python train.py --arch="crnn" --model="sound classifier" --dataset="melodies that start on their tonic, played by one synthesised instrument" --train_examples=26041 --gain_aug_db=6 --time_shift_ms=100 --n_mels=64 --hop_length=160 --input="log_mel" --spec_augment=true --win_length=512 --targets=["tonic", "scale", "instrument", "pace"] --num_classes=[12, 8, 20, 3] --norm="groupnorm" --hidden_act="silu" --weight_standardization=false --depths=[1, 1, 1] --kernel_size=5 --stem="single" --widths=[96, 112, 144] --rnn_width=192 --rnn="lstm" --bidirectional=true --rnn_residual=true --rnn_layers=5 --mixing="cutmix" --label_smoothing=0.2 --loss="cross_entropy" --optimizer="muon" --muon_scale="match_rms_adamw" --learning_rate=0.0026 --momentum=0.98 --nesterov=false --orthogonalizer="newton_schulz_5" --adamw_lr_other_params=0.00084 --ema_decay=0.99 --max_steps=6400 --batch_size=64 --epochs=15.7 --lr_schedule="cosine" --final_lr_fraction=0.05 --warmup_steps=1280 --weight_decay=0.4 --adamw_weight_decay_other_params=0.05
Rows from block 3, named by matrix and row number. Each number is 200 + 20 x the weight over its row's rms, rounded and kept within 0 to 999. All counts start at 0. After the name is the row's rms in percent of the matrix's.
# weight_ih_l0_reverse: LSTM input weights, backward direction (gates i, f, g, o stacked) (model.rnn.0.rnn.weight_ih_l0_reverse, 768x144), inputs 0-143
weight_ih_l0_reverse.280,144,257,201,251,170,190,163,181,185,264,164,206,196,182,196,206,205,197,204,208,209,191,196,217,202,211,226,188,192,216,212,177,209,176,200,207,205,176,201,217,240,208,196,215,229,203,173,204,222,183,163,177,201,250,199,182,189,199,217,192,180,182,149,214,216,213,216,203,194,169,188,186,234,210,199,208,190,225,177,169,196,204,198,196,190,141,213,194,180,202,218,226,185,163,217,217,176,222,179,181,216,198,204,221,198,234,174,206,196,173,202,209,197,192,208,200,218,201,206,168,212,183,204,195,189,196,179,214,189,187,186,201,210,195,200,206,232,213,222,179,204,232,223,221,200
weight_ih_l0_reverse.281,090,208,228,169,230,199,183,213,232,229,176,182,188,181,197,227,166,190,200,197,200,182,210,224,200,232,213,183,200,186,205,229,178,210,206,204,187,180,233,203,205,180,187,179,196,193,187,199,191,211,195,172,226,207,214,210,195,174,205,194,162,180,203,192,171,221,188,226,163,218,193,169,215,190,220,174,197,169,207,204,194,187,200,230,223,181,205,210,185,221,196,197,151,217,214,225,186,188,218,216,176,203,207,178,213,232,161,155,190,195,215,183,243,195,211,247,215,217,199,206,211,198,201,208,231,205,215,197,199,229,156,211,180,170,225,166,188,207,185,212,203,208,235,241,224
weight_ih_l0_reverse.282,106,185,193,190,189,194,182,215,179,193,199,224,197,223,199,192,220,199,204,146,212,208,196,227,201,252,213,219,183,162,193,194,185,183,200,192,184,205,168,233,178,209,172,188,145,236,200,180,233,214,189,191,200,222,204,199,169,185,176,230,204,240,169,216,175,188,190,206,189,233,227,193,204,207,203,213,186,234,198,197,205,224,234,200,208,221,151,218,228,232,210,190,222,182,179,201,201,193,214,184,186,203,192,224,189,217,234,187,187,188,189,174,196,203,199,173,192,193,175,184,194,183,228,203,214,191,226,217,226,199,177,214,195,228,221,182,168,183,235,154,200,209,210,202,203
weight_ih_l0_reverse.283,104,202,217,227,204,179,176,235,199,203,193,171,171,177,189,228,203,205,218,199,242,214,175,214,202,215,216,194,180,181,227,204,152,214,208,179,244,204,170,175,221,206,207,202,219,194,211,237,200,173,223,178,229,207,165,183,172,194,183,208,170,241,176,205,206,196,193,210,216,235,240,184,188,198,208,210,231,197,198,193,199,218,178,211,231,214,185,202,193,207,221,231,192,216,174,186,182,162,174,201,186,176,188,183,215,212,191,204,199,189,186,196,193,175,215,221,209,184,230,184,202,211,240,231,185,223,165,197,208,200,155,198,214,171,217,190,198,216,219,215,169,168,206,177,197
weight_ih_l0_reverse.284,093,199,189,192,216,198,195,181,208,182,182,210,177,211,202,259,195,221,210,169,185,201,176,175,224,196,182,235,216,203,207,210,199,237,187,191,169,220,204,191,199,200,202,234,218,194,198,232,224,189,218,201,203,162,202,199,198,194,211,204,212,211,208,195,205,220,166,207,187,178,203,164,219,186,198,219,199,179,174,199,223,207,189,185,232,150,178,175,184,208,233,219,199,192,167,197,161,166,188,175,207,208,232,203,182,206,228,177,181,194,174,184,231,206,192,215,225,210,202,216,226,239,187,215,218,219,228,161,243,185,169,198,170,189,193,229,216,205,188,184,210,238,181,179,183
weight_ih_l0_reverse.285,075,215,233,199,183,185,212,227,184,191,213,179,167,175,193,198,197,183,256,182,184,187,188,264,167,184,196,202,223,196,222,195,241,212,219,232,217,192,175,220,188,204,190,199,181,187,158,220,229,196,221,189,196,179,181,238,208,207,220,214,204,220,169,192,208,216,202,184,217,194,213,188,213,209,204,179,171,181,206,195,179,232,198,159,200,212,179,220,180,213,219,218,181,207,187,203,196,198,192,218,191,198,191,222,170,172,200,198,200,216,162,162,211,198,193,247,199,152,199,209,197,196,181,197,201,204,212,219,168,217,194,174,205,196,221,213,231,165,206,201,236,171,190,216,199
weight_ih_l0_reverse.286,057,201,208,195,192,197,187,240,186,217,201,218,216,201,211,247,184,177,195,194,189,179,161,222,184,203,215,191,203,176,189,240,237,197,234,233,223,228,194,217,202,200,215,233,183,179,158,177,180,209,191,184,177,199,184,202,210,223,212,212,179,217,201,220,216,184,200,185,212,178,171,197,220,195,248,215,192,204,190,177,203,218,209,209,195,194,210,192,167,220,212,175,199,200,215,206,245,230,195,210,188,164,173,195,180,203,224,162,223,179,168,207,232,229,183,180,206,236,180,193,190,172,185,185,211,178,187,202,210,214,183,211,207,199,168,206,229,186,215,196,186,169,183,167,242
weight_ih_l0_reverse.287,116,211,213,168,209,178,229,206,213,210,192,178,234,201,176,178,163,191,211,211,204,176,223,235,205,248,208,165,172,184,209,209,179,226,154,193,186,215,211,200,161,218,187,205,184,211,194,192,203,175,214,178,241,216,193,170,211,216,205,195,183,204,171,172,222,245,199,211,190,215,207,225,194,191,177,196,179,183,227,231,196,183,238,225,217,187,218,214,195,187,210,195,218,201,182,203,150,203,199,205,184,193,200,212,219,182,231,186,205,177,187,179,193,220,205,210,221,186,233,163,185,161,187,228,206,207,209,203,193,219,189,163,193,219,188,177,224,207,217,209,215,209,210,165,228
weight_ih_l0_reverse.288,100,197,194,187,200,217,209,246,198,184,172,247,200,223,214,193,192,175,211,208,227,222,230,215,226,194,222,192,215,215,205,218,238,200,164,235,223,204,214,164,197,184,192,182,215,173,218,191,179,240,221,228,217,229,188,221,205,201,191,190,196,180,234,192,175,217,201,161,203,188,189,159,207,192,187,159,193,204,190,211,195,211,200,225,176,178,199,170,194,180,222,231,197,209,188,209,213,210,182,232,209,227,185,183,153,214,215,189,221,180,160,160,180,172,214,177,184,191,214,164,193,195,207,179,186,198,196,188,221,204,206,215,218,194,207,208,195,236,207,159,211,184,193,196,210
weight_ih_l0_reverse.289,117,215,211,208,205,206,209,189,208,223,177,215,205,191,186,234,194,198,193,186,213,178,222,223,202,196,211,187,199,181,179,204,220,160,191,169,213,201,203,214,184,180,193,193,157,204,219,203,176,148,195,180,232,224,208,181,185,223,176,174,192,222,191,200,227,182,190,189,201,191,219,207,176,193,235,157,179,182,233,206,200,171,245,204,194,192,197,193,211,183,212,222,211,181,221,193,215,203,242,194,189,223,234,214,190,217,211,205,233,194,197,152,184,204,190,241,163,163,237,196,218,199,200,194,179,203,174,223,202,183,204,206,218,208,211,213,208,199,193,212,235,226,185,205,134
weight_ih_l0_reverse.290,113,196,182,215,208,186,199,186,191,224,156,213,196,210,225,185,203,174,204,186,208,199,216,200,217,216,182,220,200,230,217,213,179,207,196,189,195,201,199,185,226,195,177,207,184,187,208,197,192,203,171,221,196,227,147,214,154,206,201,236,199,206,251,190,199,206,228,210,218,186,221,199,166,158,217,171,195,204,173,200,191,236,220,210,225,247,212,226,216,137,178,201,195,226,202,141,203,185,184,215,209,192,213,226,212,201,168,199,211,188,191,193,202,186,202,164,220,208,221,204,199,191,187,199,214,215,228,188,159,212,186,216,204,190,220,203,239,200,174,180,206,210,183,222,183
weight_ih_l0_reverse.291,084,229,240,176,195,182,214,165,229,229,177,215,220,205,192,183,205,226,199,211,193,190,194,251,212,242,194,197,176,190,222,163,216,187,197,193,208,183,211,218,224,198,215,212,194,186,232,161,191,228,177,166,150,197,196,191,214,186,202,180,197,189,211,217,186,207,207,171,222,198,215,215,185,190,222,192,193,198,192,165,193,218,214,201,253,197,155,215,232,203,231,188,211,209,189,197,164,225,192,192,205,201,208,191,196,157,208,201,199,199,196,186,222,221,205,177,180,196,236,186,202,199,151,185,235,184,176,170,201,219,167,211,210,206,226,196,196,217,175,215,214,203,200,181,192
weight_ih_l0_reverse.292,081,172,192,217,203,179,225,199,211,231,189,179,192,198,216,227,195,213,214,185,236,196,165,227,171,209,162,190,195,195,165,154,168,178,189,212,235,209,187,202,201,192,178,211,204,215,188,198,196,232,234,224,196,210,199,224,194,184,213,200,185,232,190,207,182,185,209,219,217,225,234,182,187,176,202,166,186,211,186,224,211,181,231,192,213,184,220,160,183,176,189,176,222,196,208,183,228,178,174,155,219,170,211,219,253,177,198,183,183,208,186,170,189,192,223,190,230,205,200,216,197,214,189,206,179,178,216,212,198,225,219,195,223,222,188,244,167,218,189,205,199,219,197,208,206
weight_ih_l0_reverse.293,097,189,176,201,169,164,207,155,208,215,245,189,198,197,214,196,222,168,206,204,226,181,180,211,240,197,179,224,203,225,181,202,244,227,209,203,200,185,187,219,195,206,229,208,210,192,200,181,172,191,216,179,189,205,215,175,255,204,197,179,219,189,212,204,207,210,188,199,181,228,221,153,176,194,201,193,186,196,162,178,195,217,183,149,206,215,175,208,224,214,206,212,184,168,202,185,194,202,163,200,196,180,196,187,208,190,189,211,233,196,190,206,196,207,165,175,191,218,199,212,207,199,207,212,204,218,165,208,216,206,216,173,227,216,252,186,211,198,195,232,190,253,202,177,224
weight_ih_l0_reverse.294,065,225,203,204,223,202,162,178,180,158,160,194,236,196,208,218,197,212,218,215,204,179,202,245,225,185,187,207,221,178,179,195,156,178,184,203,234,219,221,222,194,215,230,230,167,204,203,188,207,188,231,163,186,203,191,197,209,183,238,199,178,194,203,174,213,206,194,168,216,194,205,208,194,174,208,170,192,208,206,171,178,222,226,188,173,201,196,223,168,197,219,185,203,192,187,193,181,219,201,183,170,189,216,254,179,195,228,201,213,183,199,200,191,192,190,226,221,231,187,195,174,188,206,197,204,235,178,238,183,222,190,185,190,201,197,219,168,242,205,208,225,211,167,207,202
weight_ih_l0_reverse.295,097,191,210,224,215,217,221,206,207,204,198,195,223,215,213,218,201,222,190,210,190,208,175,203,199,197,212,204,208,187,195,199,212,231,192,234,178,198,198,235,222,229,216,175,194,230,167,236,213,204,214,187,254,232,198,187,179,208,186,211,166,180,195,229,192,225,174,211,207,208,188,181,189,180,221,198,165,192,179,193,191,213,204,176,224,193,202,226,177,207,205,196,199,220,176,186,202,198,196,207,198,169,179,207,203,141,223,196,209,179,204,168,192,226,212,173,185,207,181,205,225,192,202,185,189,205,118,177,160,230,216,226,182,186,213,167,189,224,183,218,206,190,226,167,206
weight_ih_l0_reverse.296,091,175,215,234,212,166,210,159,188,208,181,195,203,185,193,217,208,208,198,176,180,186,183,210,208,203,223,243,203,184,200,250,175,218,203,184,187,214,202,206,172,194,245,184,184,234,171,178,245,196,196,177,231,185,185,236,191,189,175,190,211,185,237,169,215,235,203,221,201,187,175,188,215,215,175,171,200,178,176,199,221,230,179,216,216,206,197,233,200,201,201,199,186,193,173,206,193,202,185,193,196,198,185,191,225,222,170,180,225,185,187,161,236,206,210,211,162,184,184,226,173,190,196,188,245,204,204,222,193,225,201,223,233,186,229,178,207,202,206,194,178,207,191,191,203
weight_ih_l0_reverse.297,095,206,185,186,218,168,218,229,231,225,193,199,171,202,178,230,207,210,202,206,216,173,202,224,212,189,196,213,203,174,222,203,193,158,211,176,196,178,209,191,215,205,209,201,205,177,212,196,158,202,193,189,180,200,186,195,179,187,201,215,179,203,198,198,188,204,196,203,208,168,210,212,202,158,165,205,185,195,196,199,180,180,217,176,199,156,244,192,209,149,202,220,247,221,223,194,198,252,191,168,214,208,195,229,178,158,186,178,176,207,203,222,219,199,184,212,200,187,215,200,243,231,218,189,231,184,189,239,173,217,221,187,191,209,217,226,189,206,193,190,216,242,226,185,215
weight_ih_l0_reverse.298,113,171,200,211,214,206,187,182,213,232,155,179,185,186,198,177,203,208,231,204,221,182,185,235,178,171,163,185,193,166,170,231,214,245,188,161,191,218,217,220,188,189,238,195,211,214,243,185,212,223,188,204,202,180,219,203,172,198,178,202,157,195,182,150,174,192,211,203,195,193,245,205,194,143,216,190,205,177,251,197,181,202,193,224,202,176,200,188,218,195,223,211,191,215,170,189,195,209,232,203,203,213,196,219,194,200,199,209,185,221,199,180,205,225,212,175,184,242,199,194,198,204,187,195,207,222,198,193,192,183,223,195,196,186,235,195,226,213,202,197,207,205,234,196,197
weight_ih_l0_reverse.299,112,228,203,195,204,203,194,177,203,193,174,183,205,216,216,173,193,221,207,209,235,230,153,195,174,168,189,157,187,201,189,197,160,182,223,203,206,215,201,221,203,193,243,169,203,207,232,161,203,213,196,180,198,209,205,209,235,181,192,175,210,208,185,201,188,206,216,225,235,207,171,186,217,172,218,192,217,189,198,159,188,204,202,184,231,185,178,172,184,207,200,211,199,218,183,171,219,219,154,206,192,216,174,208,223,199,183,172,205,226,221,213,227,188,192,168,216,242,200,230,202,166,216,207,237,222,234,212,208,209,186,207,196,188,235,189,174,213,165,186,223,186,200,202,201
weight_ih_l0_reverse.300,094,219,199,198,194,201,210,191,229,192,195,243,182,195,201,176,213,207,201,207,205,182,208,233,209,225,220,181,182,205,194,201,253,196,206,172,190,221,179,189,173,208,205,199,178,158,192,189,144,208,252,191,222,176,216,246,224,202,200,198,207,192,218,201,173,203,212,169,202,227,185,181,219,181,200,211,218,196,175,185,185,217,146,185,214,185,191,199,186,220,218,243,176,192,182,197,191,232,163,206,186,173,182,224,173,197,220,213,197,214,184,199,222,204,178,165,197,187,241,184,201,212,219,194,216,218,188,181,193,204,188,181,200,161,223,191,230,194,226,210,224,172,217,206,199
weight_ih_l0_reverse.301,114,183,216,212,178,195,238,213,226,180,186,183,241,255,196,173,225,248,163,193,207,186,192,221,188,247,182,195,181,182,201,218,166,193,192,182,210,220,240,203,193,208,187,177,182,203,173,199,163,203,184,189,203,206,196,227,189,199,206,202,193,217,198,198,190,184,215,223,197,199,200,185,198,165,213,183,184,203,171,184,149,212,233,232,208,198,196,236,195,229,206,204,180,213,198,183,159,214,181,237,194,189,177,212,218,219,192,173,223,194,203,177,197,186,205,194,201,201,192,197,176,225,170,211,199,218,168,202,173,190,194,198,204,235,175,185,240,217,228,203,202,214,204,217,225
weight_ih_l0_reverse.302,072,167,217,185,209,184,203,199,199,193,204,180,160,185,176,231,206,210,201,195,187,216,214,243,209,197,203,211,182,219,198,179,230,188,184,156,189,202,216,170,177,194,194,189,237,202,228,181,188,233,216,194,185,209,186,188,231,211,161,180,232,217,207,183,191,189,210,188,227,180,209,198,198,193,177,187,193,231,168,191,202,215,205,213,239,204,189,172,178,182,194,242,212,215,192,188,196,206,174,170,208,170,165,213,192,189,207,183,192,198,169,213,235,200,180,216,231,215,234,230,166,221,187,193,203,213,221,172,216,209,174,236,214,175,209,197,202,216,196,182,250,190,239,209,224
weight_ih_l0_reverse.303,079,180,186,172,213,201,230,221,186,207,216,180,208,192,206,189,155,190,201,217,216,187,199,193,165,186,150,186,236,166,185,217,200,205,183,201,179,207,254,195,238,210,183,178,217,187,231,210,178,180,190,221,226,210,206,186,215,206,207,177,185,219,227,209,192,201,180,209,285,172,218,175,195,206,219,173,229,177,206,189,200,214,198,187,198,199,184,199,193,156,221,221,198,174,214,170,227,190,199,183,218,160,197,186,200,183,190,210,195,181,200,201,198,223,170,212,208,200,209,184,218,195,201,221,202,197,224,217,206,187,205,185,184,162,211,204,218,220,234,208,224,207,228,219,202
weight_ih_l0_reverse.304,096,189,203,187,193,208,213,231,205,222,204,194,176,220,168,233,206,212,174,195,220,159,207,170,198,194,246,177,206,196,191,180,225,206,212,222,167,215,204,232,192,228,201,230,167,189,173,223,169,180,159,196,217,185,164,215,183,174,192,178,199,231,204,194,194,218,222,190,208,191,206,189,186,173,170,184,193,214,170,216,184,199,199,193,221,182,194,236,191,153,194,211,210,180,188,178,243,200,173,187,220,195,190,235,233,210,201,209,227,150,200,215,220,196,196,225,205,177,199,194,213,214,184,220,214,233,234,167,206,201,208,236,201,227,174,204,218,189,204,198,202,213,206,202,196
weight_ih_l0_reverse.305,117,166,195,223,227,224,184,195,203,228,183,182,207,190,197,189,202,199,203,197,201,237,186,244,207,191,190,198,199,224,210,202,205,189,234,200,230,177,184,198,229,191,173,202,204,187,228,188,197,223,194,218,205,165,139,195,196,205,191,176,206,211,225,185,161,200,196,207,220,216,190,238,195,229,173,201,204,193,173,163,190,214,199,177,218,176,184,213,184,122,217,218,193,177,179,187,206,255,199,201,192,192,234,217,217,213,231,190,192,181,190,188,210,165,240,194,210,190,216,196,181,204,210,179,223,182,192,210,173,195,220,212,210,220,218,190,216,218,213,168,215,208,208,207,182
weight_ih_l0_reverse.306,094,186,232,214,214,204,186,202,216,185,194,205,222,213,174,224,180,177,185,211,194,210,196,230,196,204,200,193,230,202,238,192,230,192,224,204,186,199,204,200,207,194,177,202,192,202,196,199,226,187,188,201,177,207,155,181,177,157,218,220,225,206,200,211,210,165,200,233,208,176,221,172,218,197,214,211,146,196,221,209,194,193,211,189,254,193,179,208,187,207,223,208,220,192,176,182,188,229,178,224,238,181,186,229,214,194,233,182,228,199,219,164,159,179,174,179,226,229,182,213,171,172,171,202,233,211,183,204,212,176,217,203,197,188,200,199,162,225,184,195,174,231,201,196,180
weight_ih_l0_reverse.307,110,203,198,239,195,217,227,227,177,218,243,180,206,198,232,206,187,176,218,207,192,184,180,214,226,229,197,220,169,182,163,183,203,216,219,188,198,207,193,193,190,228,170,224,209,189,213,205,193,175,187,211,206,186,190,200,196,212,205,201,211,219,208,200,199,192,238,178,228,189,190,187,208,186,208,172,236,204,196,200,168,176,214,180,184,257,189,200,238,207,224,227,172,199,173,220,225,182,166,199,176,159,230,185,210,145,193,167,162,199,242,186,189,192,197,186,239,170,208,217,203,177,181,195,216,196,198,185,198,201,216,207,204,219,200,210,192,225,185,218,198,201,165,181,199
weight_ih_l0_reverse.308,122,167,187,195,229,201,211,201,197,199,162,181,201,200,186,211,186,192,194,188,194,178,189,189,210,219,218,173,184,194,211,179,213,208,204,185,185,187,189,214,201,197,193,193,189,204,206,236,219,170,200,173,190,234,225,171,218,223,236,208,233,185,190,196,195,212,185,228,183,216,179,180,177,185,236,168,201,181,206,191,175,178,234,254,213,215,177,218,216,188,216,212,218,195,219,202,187,226,174,221,196,248,192,234,199,208,227,231,196,189,194,174,197,232,203,218,232,204,197,156,196,226,178,190,201,206,165,219,216,191,217,153,175,167,214,200,209,223,178,174,232,209,202,163,206
weight_ih_l0_reverse.309,069,197,191,183,220,197,171,223,212,219,202,224,203,199,194,204,217,204,212,191,223,215,200,226,212,172,213,195,190,193,191,251,213,227,184,185,214,185,230,204,139,212,172,182,167,208,173,192,160,198,183,191,217,204,194,225,195,226,223,197,193,263,199,214,226,218,220,189,220,209,187,222,195,182,184,184,216,188,187,185,207,216,193,160,211,219,211,200,187,202,236,231,193,164,187,205,206,238,202,196,177,211,189,241,182,183,219,195,216,196,197,191,193,228,228,183,184,188,178,196,219,184,196,212,223,222,153,169,194,191,188,200,192,176,188,153,191,214,199,201,204,155,180,186,191
weight_ih_l0_reverse.310,101,205,195,220,159,202,165,187,195,181,201,213,201,215,193,163,190,221,178,164,204,183,225,211,164,167,182,186,221,171,150,221,234,186,216,210,214,206,206,215,220,216,229,253,186,214,183,177,177,217,207,212,192,219,203,204,184,192,178,184,225,214,177,205,213,211,179,248,210,185,188,193,169,152,233,189,228,190,226,163,208,176,220,191,205,200,184,193,194,191,192,214,205,216,219,207,215,188,199,178,225,207,197,193,199,218,206,175,207,183,181,199,221,217,184,236,211,199,165,209,163,234,211,215,203,195,217,203,203,211,210,198,219,221,176,175,240,183,186,191,210,229,204,222,177
weight_ih_l0_reverse.311,126,203,206,190,192,195,236,162,204,239,184,192,211,177,220,195,208,200,223,207,197,191,187,229,193,222,175,217,211,184,236,183,196,184,204,213,230,189,194,198,176,199,195,205,184,205,204,195,196,199,197,175,185,211,190,171,206,246,168,215,184,201,196,195,169,222,189,204,196,212,185,198,198,237,228,197,217,198,197,201,192,221,238,200,208,198,178,196,191,196,193,213,242,182,198,190,164,217,193,191,192,165,221,188,196,203,209,196,167,189,212,185,201,194,203,240,175,213,253,188,206,201,204,202,166,206,250,208,215,149,212,187,237,202,223,210,227,214,216,208,185,198,165,135,150
weight_ih_l0_reverse.312,116,213,215,196,191,176,194,229,203,207,182,187,251,147,199,228,185,193,189,204,225,210,235,235,182,233,212,176,185,208,248,213,196,232,194,190,176,188,182,197,218,219,205,222,146,242,204,164,190,192,189,163,195,214,235,209,198,171,201,184,198,210,224,175,211,220,208,203,190,187,209,183,192,227,216,204,219,202,179,193,205,201,189,216,200,195,188,178,191,175,210,207,192,168,190,200,199,188,213,168,192,205,174,202,195,218,191,204,211,182,163,163,185,213,200,205,213,175,207,196,192,240,187,203,202,225,239,171,237,206,213,183,231,190,221,222,177,225,184,173,192,197,225,185,176
weight_ih_l0_reverse.313,106,210,202,200,193,178,173,199,200,194,242,204,209,214,140,212,218,200,207,201,190,198,178,208,201,195,208,230,199,195,226,198,187,233,168,188,190,196,143,227,161,205,157,219,198,154,186,210,236,189,190,180,176,197,205,178,186,191,208,167,236,199,207,207,212,242,180,205,202,176,184,231,228,172,209,216,195,193,217,211,187,215,195,200,225,193,219,203,187,182,224,192,188,211,195,201,187,190,209,237,175,230,210,165,188,194,234,224,199,209,194,206,197,205,172,229,195,162,219,159,198,189,210,193,220,188,208,228,191,241,220,166,214,184,204,228,206,193,210,189,215,210,189,186,227
weight_ih_l0_reverse.314,109,200,201,192,213,226,197,218,195,203,183,228,232,177,227,210,203,215,200,210,192,188,198,222,202,234,200,190,207,182,199,173,171,222,217,190,178,226,164,208,190,211,191,199,191,163,190,173,215,151,215,160,249,188,184,195,179,183,185,214,180,210,189,215,212,240,201,212,216,230,162,220,198,159,196,188,202,179,196,193,195,190,214,223,203,205,230,251,189,182,199,228,186,215,208,191,201,205,199,223,184,186,172,205,199,192,206,157,232,173,212,181,236,204,224,177,217,178,225,165,190,236,214,217,199,222,196,199,200,196,208,174,206,201,191,190,206,220,199,219,203,201,230,154,158
weight_ih_l0_reverse.315,097,186,202,212,188,223,186,205,196,196,174,191,196,208,228,200,184,177,219,210,200,207,198,208,211,194,181,187,226,179,132,182,232,184,241,208,214,179,226,199,188,206,207,198,151,217,179,187,209,208,219,202,203,196,208,183,180,179,214,208,180,220,203,197,198,220,197,180,199,223,204,166,209,196,171,173,205,188,172,249,225,196,197,190,164,208,172,189,171,181,165,223,228,215,234,217,204,185,199,209,202,179,195,221,200,206,190,240,194,191,197,176,239,233,185,175,185,234,217,187,227,216,225,209,174,243,219,161,203,197,206,221,197,186,215,191,202,174,222,207,187,204,228,168,223
weight_ih_l0_reverse.316,092,171,192,154,184,188,205,215,226,201,176,218,199,166,208,188,224,195,169,185,192,226,220,202,194,204,209,215,168,215,216,222,190,203,202,176,183,186,227,191,186,201,198,179,191,213,221,163,205,227,173,186,198,238,186,193,177,223,194,243,211,185,208,225,178,182,158,200,232,231,207,201,209,192,191,226,192,210,225,224,194,192,214,220,193,236,220,232,226,207,154,237,251,194,225,195,218,188,208,193,183,197,192,210,175,220,218,209,192,203,197,224,173,211,203,194,179,187,221,202,205,184,149,226,215,188,188,225,205,214,167,181,216,189,181,165,209,214,191,193,169,177,222,194,200
weight_ih_l0_reverse.317,101,171,204,183,209,206,222,199,201,195,202,171,171,205,204,211,183,235,206,203,211,210,180,233,195,182,188,186,218,209,173,181,226,204,198,180,209,199,234,212,212,195,173,231,217,210,198,179,196,203,201,183,208,202,207,187,184,197,192,202,179,228,174,206,251,191,180,190,162,193,183,189,221,204,226,189,199,175,184,198,217,218,224,226,200,171,190,170,186,190,195,244,179,182,229,210,216,244,195,180,218,149,176,219,231,196,145,238,183,169,191,236,224,209,190,198,202,199,180,224,223,190,155,190,220,223,213,195,184,228,202,190,204,182,231,167,197,177,197,185,223,204,223,214,208
weight_ih_l0_reverse.318,093,186,249,212,177,205,178,183,206,220,220,196,214,221,205,178,193,204,229,230,171,186,213,215,201,181,237,161,194,197,175,229,215,231,185,182,222,217,202,244,209,211,204,224,209,205,203,226,208,165,199,179,194,206,216,178,192,197,189,229,185,231,185,179,207,235,185,181,177,169,182,183,247,233,179,184,211,193,200,189,224,196,165,186,202,205,163,184,189,219,241,189,178,188,198,206,196,203,190,192,206,176,202,188,190,192,230,201,215,204,195,188,203,218,223,193,219,150,196,227,181,209,215,213,186,219,190,243,196,189,158,225,172,188,190,184,180,227,207,167,198,184,208,183,205
weight_ih_l0_reverse.319,090,190,213,198,211,189,175,179,218,220,195,163,242,209,193,211,190,221,188,184,198,221,178,189,205,191,173,189,244,210,190,188,230,206,170,191,212,177,220,244,166,180,223,204,173,188,183,226,204,181,211,212,198,193,225,207,133,190,204,192,218,211,180,176,198,211,193,169,204,187,211,174,209,224,194,193,221,174,163,207,200,188,190,196,173,170,200,193,207,189,204,248,179,230,209,194,207,206,212,203,211,204,251,187,185,219,200,198,209,198,221,188,228,188,154,235,176,230,196,183,194,239,189,200,196,223,213,208,187,181,227,217,203,224,225,207,170,231,201,217,178,178,190,186,200
weight_ih_l0_reverse.320,136,232,206,194,180,163,172,209,206,201,190,169,205,189,190,193,196,216,234,196,231,208,214,192,194,194,216,173,186,206,218,215,201,187,200,208,227,168,203,214,211,200,199,204,201,228,187,196,227,194,186,168,227,224,196,210,170,194,215,178,221,224,244,176,196,188,212,197,184,226,144,171,190,187,210,169,208,150,190,211,210,210,208,182,207,138,209,190,189,174,227,196,185,190,189,202,188,217,195,202,175,187,198,228,230,204,186,204,186,201,195,215,186,161,198,216,199,190,250,197,231,207,221,212,205,232,190,157,178,198,178,200,237,187,222,188,244,218,202,225,211,206,230,206,189
weight_ih_l0_reverse.321,085,187,160,194,180,198,199,202,220,192,235,208,234,213,172,205,189,212,199,210,153,190,198,191,196,198,191,181,179,192,173,188,218,207,194,219,224,213,221,204,216,227,189,219,189,195,221,206,220,204,182,173,177,222,160,231,221,189,172,187,183,166,226,174,235,184,207,199,199,190,221,229,217,198,220,195,179,196,184,193,223,212,221,205,205,209,196,228,186,193,205,175,204,192,201,219,209,226,201,242,189,171,222,186,198,168,222,178,191,173,137,222,198,207,170,224,243,208,199,215,178,187,207,210,221,213,204,227,214,192,183,179,186,215,230,228,225,190,194,239,206,174,159,175,196
weight_ih_l0_reverse.322,103,239,191,208,203,198,199,179,170,198,184,206,183,220,196,169,221,236,204,209,200,201,201,214,218,237,207,205,209,209,205,197,181,202,218,216,197,195,193,186,156,202,220,183,200,195,163,205,202,186,227,235,181,184,235,200,178,216,215,191,220,202,285,175,187,220,202,202,190,230,204,162,217,222,198,218,216,222,185,191,196,193,205,156,196,195,199,171,182,155,189,219,192,174,207,229,206,177,166,178,201,166,206,213,232,223,178,207,206,220,172,196,221,231,193,161,207,192,222,215,188,216,176,169,200,207,198,200,199,205,195,174,160,189,209,201,218,208,203,206,241,201,208,195,188
weight_ih_l0_reverse.323,114,194,170,207,212,171,189,213,208,200,181,227,198,171,214,238,194,199,213,208,182,180,176,188,225,200,205,176,217,198,242,181,193,209,204,199,186,212,210,234,190,195,194,228,180,211,202,202,201,212,179,192,173,165,152,189,156,182,240,243,213,210,208,225,219,227,188,203,209,201,207,197,160,151,226,189,177,223,193,169,190,186,176,177,206,226,220,174,206,224,200,225,200,185,228,196,207,220,172,212,198,213,200,167,160,182,240,206,170,202,208,222,205,175,212,197,219,175,196,231,175,222,161,206,230,189,194,206,199,205,194,214,232,211,223,203,170,208,220,195,202,205,205,200,215
weight_ih_l0_reverse.324,104,182,218,196,216,212,172,191,191,183,181,231,204,185,211,222,164,216,178,231,184,213,190,184,178,185,193,195,195,229,195,192,223,181,170,207,191,197,201,175,213,187,182,210,211,180,193,205,203,189,208,198,211,234,208,211,212,208,188,218,194,187,205,220,211,203,171,204,217,223,199,159,188,141,183,199,186,219,202,192,207,237,213,186,215,221,189,208,190,183,238,220,196,206,191,204,157,175,199,202,206,174,215,215,204,178,216,242,228,138,247,186,201,206,188,225,195,197,229,204,183,208,191,216,256,166,180,190,194,243,217,186,204,170,221,222,206,215,207,182,199,228,202,191,159
weight_ih_l0_reverse.325,118,173,168,225,178,207,156,175,165,201,201,192,206,212,184,206,188,185,196,203,194,211,190,189,227,196,200,139,227,200,202,211,210,193,183,222,189,217,217,214,201,198,170,208,182,230,230,186,187,204,200,197,207,187,206,219,209,215,178,213,214,149,189,198,183,208,205,218,194,199,189,215,177,188,204,183,204,198,191,242,261,200,220,204,181,189,231,180,242,218,234,200,219,184,212,176,218,192,182,172,186,249,194,203,172,203,174,211,215,205,174,193,194,212,242,200,230,193,202,186,192,211,223,162,183,234,183,187,204,209,190,161,200,210,209,198,206,213,217,197,222,234,155,211,206
weight_ih_l0_reverse.326,116,207,215,191,205,176,211,229,198,195,215,216,207,183,185,188,223,230,192,173,192,202,194,200,206,189,216,186,212,199,235,234,217,218,202,186,196,200,182,191,168,215,179,208,203,224,196,188,214,195,193,261,198,174,168,221,182,178,187,222,192,258,167,194,181,206,214,180,192,193,206,185,213,187,208,174,199,160,221,221,211,219,211,208,205,210,201,204,204,224,169,215,201,197,212,179,163,202,187,209,245,214,169,241,205,201,205,190,250,185,229,174,211,195,192,180,183,169,199,137,182,214,208,198,167,178,201,189,176,191,196,204,161,175,208,211,197,229,196,219,204,234,220,193,195